config.toml
horizontal_flip = true
parallel_block = false
dropout = 0.1
projector_hidden = 1024
projector_out = 1024
beta2 = 0.99
beta1 = 0.9
adamw_lr_other_params = 0.0016
max_steps = 7700
Rows from block 5 of a small self-supervised image encoder, named by matrix and row number. Rows with one number belong to one neuron. Each number is 500 + 40 x the weight over its row's rms, rounded and kept within 0 to 999. All counts start at 0. Numbers have three digits each.
Before each neuron's rows are labels from the 100 images, of 14848, where the neuron reaches its largest size: "responds to" is what is common among them. Only what is clearly more common there than usual is listed. The data: larger renderings of crowded toy scenes. In brackets: how many of the 100.
# gate: MLP gate (model.blocks.5.mlp.gate.weight, 256x128), inputs 0-63
# fc1: MLP up (model.blocks.5.mlp.fc1.weight, 256x128), inputs 0-63
# fc2: MLP down (model.blocks.5.mlp.fc2.weight, 128x256, transposed), outputs 0-63

responds to: light from behind the camera (66); umbrella (47); tree (30); largest object: umbrella (30)
gate.219:420513542459477505418468510494511516439551532430567469447477524478497469473526533508484563516502569530545473471518431445490525578482488399535477514497436513510486507455486488382542473454487451
fc1.219:447542522421485484495461504491470506423507463488450539481503515488507502508433469516482512511489539589554499482461421499475470531450521461503473478492483450469475424549475537507525505504481521
fc2.219:508526480438423567578513543446447529489490511473501496501518496430513543465448478523571512524539479527490519504471479573528536566490532502506586518468447439531521474556476506450559508537584503

responds to: black object (81); its colour: black (42)
gate.11:529477499477523525419419526543516515435496512590540503446472517556490421426561544447480512454541524560551514554464503570501474542517497571495472449522491558500576514478519495469509506483490475
fc1.11:479502489469499502473459561426520510524498434534518440516481503529534479498510488490513515576475536459457518540528440455522491524471495484511545539452458472451513533365518493496513564535434470
fc2.11:504551478425520451493454541573520454561529437430492505490506493483538469487554547461485487531500567498532547467464441568488477487492512462516450464510482470470415499425576539533567578500512461

responds to: barrel (34); house (33); its colour: black (26)
gate.6:448505558562427498459497460534555494412510467546469518522577505535523519554524506481488512485424498492524500460556396459522535519508527414548472527515541518486528530448469493451545485514556528
fc1.6:520529444502544493517489502439510396525547504442486511532495541511587451490519513485530484589507487470415481483492499489491491414514520500485458555476508466491505533485471467516463514536415471
fc2.6:509537468514479489486435501437462583491452532565496513546483446502408484499500473457496442504448486452479463521507536497531492510472546562515519561506530525479448455581541498451413431529529606

responds to: hammer (47)
gate.212:514569441435459482524467538519543544494474518487560569523491541531505540490448486514459541551442485559504507557509535543538469503533443520453479499498483533506486569527514464489453568525475526
fc1.212:544578560505566533513456461497563511530465482547479512545525497456480489513478520451481539469452485553469590506517461514465493507472489469476488510519531529503402528416459558485533516451444478
fc2.212:460477477527550510559454502549519543433483539533513553477459463527435447483529540416471502420471560477567444480456503444507518507512553462572477438489471501535530477473537478538472479462505568

responds to: count: six (40)
gate.129:510416499607532482457524531488537542492465452510487444406509436534557534559482534472474484471575550483446525460486431503493487539511517525572479529581538470460517525513458444537515465460588530
fc1.129:504501484507538515478573439490472576578538518447496431512415481506485510475524512549507499512518518560449480483497468480552568462519558488508520459493502560480532519452513515592464507440532510
fc2.129:499515497458474483534492528513495525478499469606534499551490617499480489504476548442451512531509462472461497507522490476482522480503495492404455448551501501521497436611480532429499546551523534

responds to: car (32)
gate.143:589538536475600440500510512455497536510513514539530514500542547476568436527464505482448593575537504511505469499502493495492505518504645460471456554480559449465489466478484566507498483481464479
fc1.143:480576504512586503560587517462514513517548502437553474507477516466517531590578492415479535499515545502485503488433515532550512493550524525491440475443502487586522492504527563556441480471401455
fc2.143:489495584517496546542494516530506486485520563556507498474481456475530496518476499477571481537434477542502536490482426498517475526543470465553460525575514535536549526535432522471493532524539526

responds to: count: six (45)
gate.185:467520514509468503512527448564513542514544449494494408565441504517526517511485484520514434476520507409446526536345502554470503495465507484464501514435431540548456527573480482483511523526491565
fc1.185:497444443496466477558535425546478447452476491542515493544568479512512430445449556523602496512503488500495486498425515480445596527504497435456477478525512531472545501505473469482543412497475490
fc2.185:457469505542502548508496496549511535560487515546505469458480514523558488543485461514478475459514514434424513516489498429549547540502535509525428458551539540516522512537519541497463517471477565

responds to: light from behind the scene (58)
gate.197:469469528516518534514495563543551515456507426546541536443559407516485545493532506524517518487508494483545527497501480582484500522430520629464496525549455440467574542474547473507530505477525507
fc1.197:507428506457539499571496536511482526598498447543502436465406459480436503463451506542474523511510486567432455438554520548499549440478537470408529495523509555487478431492494548537501451521535462
fc2.197:498521520503492571484479463483465540438499522492534579505575481486563509451529468455461521448483465478481518516475545567508468500526497548477477469515529462488606539515514479543476484475536570

responds to: hammer (30)
gate.247:512511476501569545521474493527499420409550528448498506523453435510453581563454498534444544511500504463530537544588561475499514525533618540570523478558523555489510526486535531502553528529590497
fc1.247:477478522517457503434536448491478472455483472514487466470547555502464480563523509521446465457478529412434457449522410496532439520512517500566466466460560546482457494495454515437468496467495496
fc2.247:457529493539576462554555499516492510472550483517454568491485457478549525491447433519476515518490472558491497524448507475494503555528586508508458550509468506512521606481556570494499481527549449

responds to: light from the right (54)
gate.134:571503484532555505514523508435565569486515477504508462417523465498509635470510499496481543489534511485473612508520479492477407497481535590480509530582471517505501487453536486511466429480512498
fc1.134:485553524414588519551537468561510574536492410563544541502456476421480516492452499517596527502467453469542463511494536478561537520516477489493477476502497492511482473519429522394502458436450477
fc2.134:515524511530397461459461539407424481430505492531445572551541574521510430513509508495461432550546503420485521535437484467507471531507515504474499494483502453517504519497556512516473518515490559

responds to: count: six (41); hammer (29)
gate.245:503496532516489577511433427424565465535473551470443505471496414519451460474510480497500497519508438464451538495527476498493510494550502504506570528479462473528560471495544518481504588502528494
fc1.245:492501510433504454530490581562517528559483513467498556457512540531434450549462453456523536594476481479518473502475447559510468500469413543503455470451450519515479595495515477494502485485455456
fc2.245:522505499515466455505457490441555468531485513539510493444462572488479433471463482510497432563507501511453482573530453483457423514498517504452454504552523470447441467423444512533495576519467490

responds to: count: six (42)
gate.241:464502494522555486528528566531477502482477502463505458551554516465522462548549530460448493509495496506485491413565427476531534466559495440439546588479508494518404458460498504495536570505512511
fc1.241:460495488529443504521475546525476499525547490580516448485478421550615549447572458464459420498514460559537471584544545518487482484456552514491530466580511457472523533503475438452545524551470478
fc2.241:566483475571455508525473511553508448548527484482509506531503404492512485527504525508565560535494449497520554425468541554555508552563492509529493571445522494565565517454494486571439526499465532

responds to: light from behind the scene (63)
gate.192:453505538481513479544563383464543565473514507515505513534512465540507507434539559518493477542462600419474560461471501420520456546544591516529484519494483504490490507531567489463486634427555507
fc1.192:530544465458480480430505486535428497545479464556548516490461473508524459514541479536546508466539513519530511476494524551450449571502540532489487465529557544432475493437524419564483461502479563
fc2.192:584443450520504533478475499483546512585431490537527532399513479451498520512451510461493530523512466547490409506538416540503509456479470474536450510514518449429440608487502507479461520495491502

responds to: umbrella (34); largest object: umbrella (30)
gate.231:489476507501471428531459498550535500503470480488531486551532454543476486437535570445494459499544491537438564431480491561522575509500471415623534510488526443509438473498514469491584506507515475
fc1.231:474495541515491480507475454512508426519489526458478502481480462490480582459520531488515520455558571553475523474493506495548572524553462409453517459440387542552511569530524521441500563542510483
fc2.231:539488459513492543532512518519546470540477490493506470556533484509500505484439481447510469494519499431524471559539504459541527478534478506554533592498463446547514492476484459422557418495460478

responds to: light from the right (55)
gate.115:463457470512554421454471462551576446496546521498486531437448474429539474491515541427529552543562475527485493506550516482468560569486475484473470544444475494524544502440435468521608584524478449
fc1.115:548579493480514606486511510441455438467425551545465502554444522522517538509448455481436540505520501492528463508484501520534468456543584531459539477485483505462483459554501537563452453467467466
fc2.115:401487511473505533537513506552518536539445530490560482456457399482515531480525542500491446507420476451476558535525447508562459559472482552500519566544567469521485484473508508514427527503505509

responds to: house (29)
gate.186:494477541470514500466534506583475463448518486542474491497487556529533543515519508501542625483429506518459466487463452468461519551508525420479418482524533511488525489409477585479554485558442436
fc1.186:549491512491448569493501516469505551473467465501543520550462517510563505514496577465464556384446440523482509476543574493439490530489552507507540453576507445549491391478438554558523429556483515
fc2.186:484486524499583460509565517533555445540532562489488466439532482469527536459455507502501458450492495447559495543498386455474523482451459389526484582449472478442536545463458487486531499459519451

responds to: house (32); its colour: white (25)
gate.170:446515510525478549508540505465468505434462532512521506528489551575509479532488543488452510519497476542465475462405512501529489530553473438502464489450439451496472451555383563452480495526537451
fc1.170:581507454548526479520551548547506513526539497490459513545492516511455512558512473515443531529518558503478581471447468477465512567564560465499506553508513500495444567507532516516551526528398485
fc2.170:484531568494461509451507471455568509533437452456497500487493595446475548441514507522514467493506536391541475542558477487468520507501467432508537433477452555401536539573431474443532531429457479

responds to: count: six (44)
gate.232:545484466488546508501526536519569518495515434499474413446463420506491549504527545472576520491486560500526526508573434470475538507500546521447494549563475488485570490491497450480506511456453471
fc1.232:483470493470568429552486564492491524529535394511578470387530526500531514534477475482571509488521467550483537581464479516603570483437535485464491488519530490453555508420533513441558420537487477
fc2.232:515489529436465503455461500467490534439529551526521597559563488476525519431501525456475505509511506479513494477456476617503484536502533471506506522533492541490542542532531528548527549450501529

responds to: light from behind the camera (54)
gate.255:521503531526495431570509495529560419535490554559542451514395567553495576482508550480441491519555537487475540509540515485522490464485511405495498487551485536547483559481535561481568539468434463
fc1.255:454544545544472486561515544477471497471525500477498464555443476444510469451564514500503456470450538400475452511526564460530505502568520549451496486547490545534501408512566468564534460505505457
fc2.255:499461504468477506474496576458469572473434510491479509543551469504481502508506546560533565527561482611518525506459480506480519499476537499438528501477566489464432402519504511566498504506476552

responds to: house (37); largest object: house (28)
gate.236:513498570557529479523501554467480470530426525542492518581508597525556497537475495449491517528525501521557425517519513561520472549542433467512518470495464457452509482499425551482510555473519490
fc1.236:513521496496532540474544456463519470487473541448427447596566544498468525506525492486470421502511529550512462515496523433536532503503509536497472520449506539540505470543538511532497521508482511
fc2.236:491465533518444495463465470512525516502444518503475487389457534451497476536462545472551585538454503448517519493523418472494504499517487439523485510538539524460521567500443530505541502467546486

responds to: count: two (49)
gate.163:465500511499429507604508496498446552517483524517545501541508481460541517518497523491520491435549558473523550524503527539590550504573557473490459492532512461550417549569519467520485498466628520
fc1.163:511450459510609425458534511555513495419537501442487522486497481489484504491477474507451589508490554444507437539552488540463507534472551457516494494421518578413452532446567451529528555515520500
fc2.163:527553542549488609550554507435513588463435518526590482521520471500538488565507466499527445527528498471469571481564503472520536500493481523497497496492497460507481501562424440513447497581543495

responds to: arch (38)
gate.161:522515518443518487489504495528564438452503475542531501461459447542494462456523524489446544572477460414527502465495535469437535516472500441498446519467498488521507471574476631503508450450456460
fc1.161:511504547443507576506490474491443514469472555600438502550476524582534454488510539457509600570443466470472486454454430500514483535553439474458472450478545522508493464480426523520518504455511565
fc2.161:490451515471501430489466503491515412474541510500470441454510455487530554540531423533536494572463513550495458485557476510439495464521479490444512540547495518439502527462532487578540497535457476

responds to: light from the left (52)
gate.248:502493381565549448532532526502502554478496554487528462509565561497510427526522463500520458439529437463529546601497545458495493503442520508521507513497475456489465463451424449508550562516490570
fc1.248:483511489465494555526520508488489499512577509488490541578547500541423508538490463450497533508505506534472439439507545475485447478563475490499487466460456447528544549457427481443551531447482529
fc2.248:502499547498462488506477443453581473419483494529484535500505517508485483465464465502490487466477517442478561528453454534441509429423446564508445566534454463551558540503576488515513505570513547

responds to: light from behind the scene (66)
gate.233:543595644507555505512530473436525469523531543571471524474513443464473514478500528494527489497526441404382453518555500476494497516514491511550443502492484446499515489546524488444494552456454443
fc1.233:466546488488544484524483534500380510557512522511477562458477446481421439545499454413489541581493451485524449531485451559445424415495497522432505493514543519486476506491437475450456459461520539
fc2.233:469478484571558458452490495494611485588587565553522450473481494463521467520487477519565481491451494449545523540529424529480503541456490499537477511553484508461502507441462529462494506500459524

responds to: light from the left (91)
gate.117:451474376517506491472479531536528495529495459508510549537459549551548563544499517491474398464530462516506530566477503538489540496449532498476497531461537547544513556581503466521557566511458509
fc1.117:447471488530535433561448479439428467480536542529535535468485501514485495533507504435458457537498513435533441527542510468517468447468503472532549550553462643576452565528503475479537557476488520
fc2.117:546552436545537555440487534563541507461480499519520493549529511499523420603481533455534524501590525541552493497455548483516524577541466450531457499458532454536516522450451432508496505539489518

responds to: count: six (41)
gate.166:548431534538567406512457501461532513457502452496523512409526503467527512506598487583501409429454472473484520520520453558441507571452564551470486486533540499415506517463524509562484560469500525
fc1.166:465524533503495575487546488464549522479488494497474552525519609446559583573449540447476480484484504514507473586462420444494492537517512487477476477520450553468404447496522524504456543553453490
fc2.166:509479508582501425542487539583447465550522538449484489505466409577498455488551514525517495484521571505464442404572441553485508490454516516501456559465486526525445510561476485523536427499396473

responds to: lamp (30)
gate.243:446417521531475519466463474573520411466473469482467513468496561524466528584501533548462477537449503483503538511554506477525477546529436469507432502456438491431511545480496567492524567514494541
fc1.243:470440557500523451595473520504554522574514483542585496436470518478505537493518448549503440508486471477566544521540490499514533538497452469496502505507503484430515539499533585570478572455471572
fc2.243:569518523498505537466505514529470398515517563517445514478502456488587464468506498455458482555408540534483482480487493517515543428480452512479460483569514512509554540467452506476426470517525433

responds to: light from behind the camera (63); umbrella (34); house (30)
gate.182:539491550549465464471541543555499555501540512487514494556456514560533512534479541511543515530533520474607511478429449467508515470538391447489561475545392444410490523550464482512550557531495523
fc1.182:455548520538468438524478485461505499514539468468511525552481547491537450458526541535381493421505537513550419535527507517503479461482542471548459402482459511501488472473518435392534467497506474
fc2.182:420527518457538542484534502526472483456561497470496515456482454455530533431458472472511527566524483582545498526484439490556468492500533456506552476537496545582478441489477470501453457528460437

responds to: umbrella (39); largest object: umbrella (30)
gate.24:466538500527442506471468545503502415545481524543491441541457577559522464498522531473450588498405554475514429473405497472496570493548466489460468489470518480466474481454465513481522443526549455
fc1.24:471585518488459472571501496475485482488606509563438554408495499504504494538458462492563515552467433480463550541522506528471496480578454483487547500507511505577496563532517470539471498476551546
fc2.24:454487485486508460477487460562475493530415447531531445485472477578497501472489550454452519546551439526482474421479496501506488464487450563560568537495525538525500488444451512430532511519469486

responds to: count: six (42)
gate.160:503474456521468463537470444428520521562540548453474564506447513521529522543587540435422472506486542437518495469426536553555540495499492490464545516420537511485444465537522490489500501561420494
fc1.160:510519526479515516530457485516458551520540445494473512485494560482547505539435453456506504568544504532524562485422441522504475526505482553477519558497519471485526508471482485541474513536458529
fc2.160:489389446477504445473550490513527484584490566461568504397468490486524542476580506500478522513485491486529550534487538455407532478445528504511500509445512509516561425507439473461511491527476570

responds to: count: two (41)
gate.126:473437480481544492487533517395542527470451546472521477483468522412491580487472494464508517527500502494526496556527505547532496563498478512426528466418482497479481546489464534377449538520510478
fc1.126:516395498521523528534564487470541530539463550505498541476556509451537565498420485587469496414489533472497509489520530407490512562534624457490548469489528518501467570592466455437520502467560522
fc2.126:470379577467497500472521470543492485486532501492493457551457489521461421508548497493511519488458471572454551447487525461542538497535543501532546482518468472611480459466465555574470460558505447

responds to: count: two (40)
gate.171:464416519488496501482528478561418418537504511441420514472495531515537474477447447556500452468529537455530471473527494515540488540511536438499481471447509539488529542530445456491468580583493469
fc1.171:455484434541553506590453533521443537492477572478508519507517550510493482498497539499505500526506487476448492522496610545521469566558525530501572439429506430491519549458525444530461482489555530
fc2.171:494447542464486507471567480453453550501501529494514575498473477570559466475473498470526456437534571575518533509433455472465530542503466438453508538493400493541507488517489469531463487597445477

responds to: barrel (30)
gate.158:484490558565512513515541501521491491479557471460458490455543556503506464493531487590575536488466483536523486464484407539499472554507424392536501461488461511517512563498494539441466512413503555
fc1.158:531445493534591549474518426481462546433460471498530521532533522494449484468469527603487469450476487526537541473528556478506544435553557514514621490470477502496443546509542531474500500444488521
fc2.158:453493542502493471538458577538548439540509504521512498427521480481550514496560527502431519410540550422581535573540400523517517536457484484507480526487497469424525501527452518465559520521511417

responds to: mushroom (30)
gate.202:488550517471530511458482550523554417447548515464493545468438526479469494501512465478571570550491462515513462508487446490410447514468468477511425534501534529487499521448474500441462516458489498
fc1.202:497507494516520456415436513587473443555491458551536460534469537563501547530488521531525515527455527502521499422496474563471485469425417515494465524574425523508472467510533509500477484495526502
fc2.202:429461521481453575550557482420493531436448476464496459567539445456522478526541469473566446477528507550464563538471563502563548535455547501491568460474477438522488473510466495498482497554535469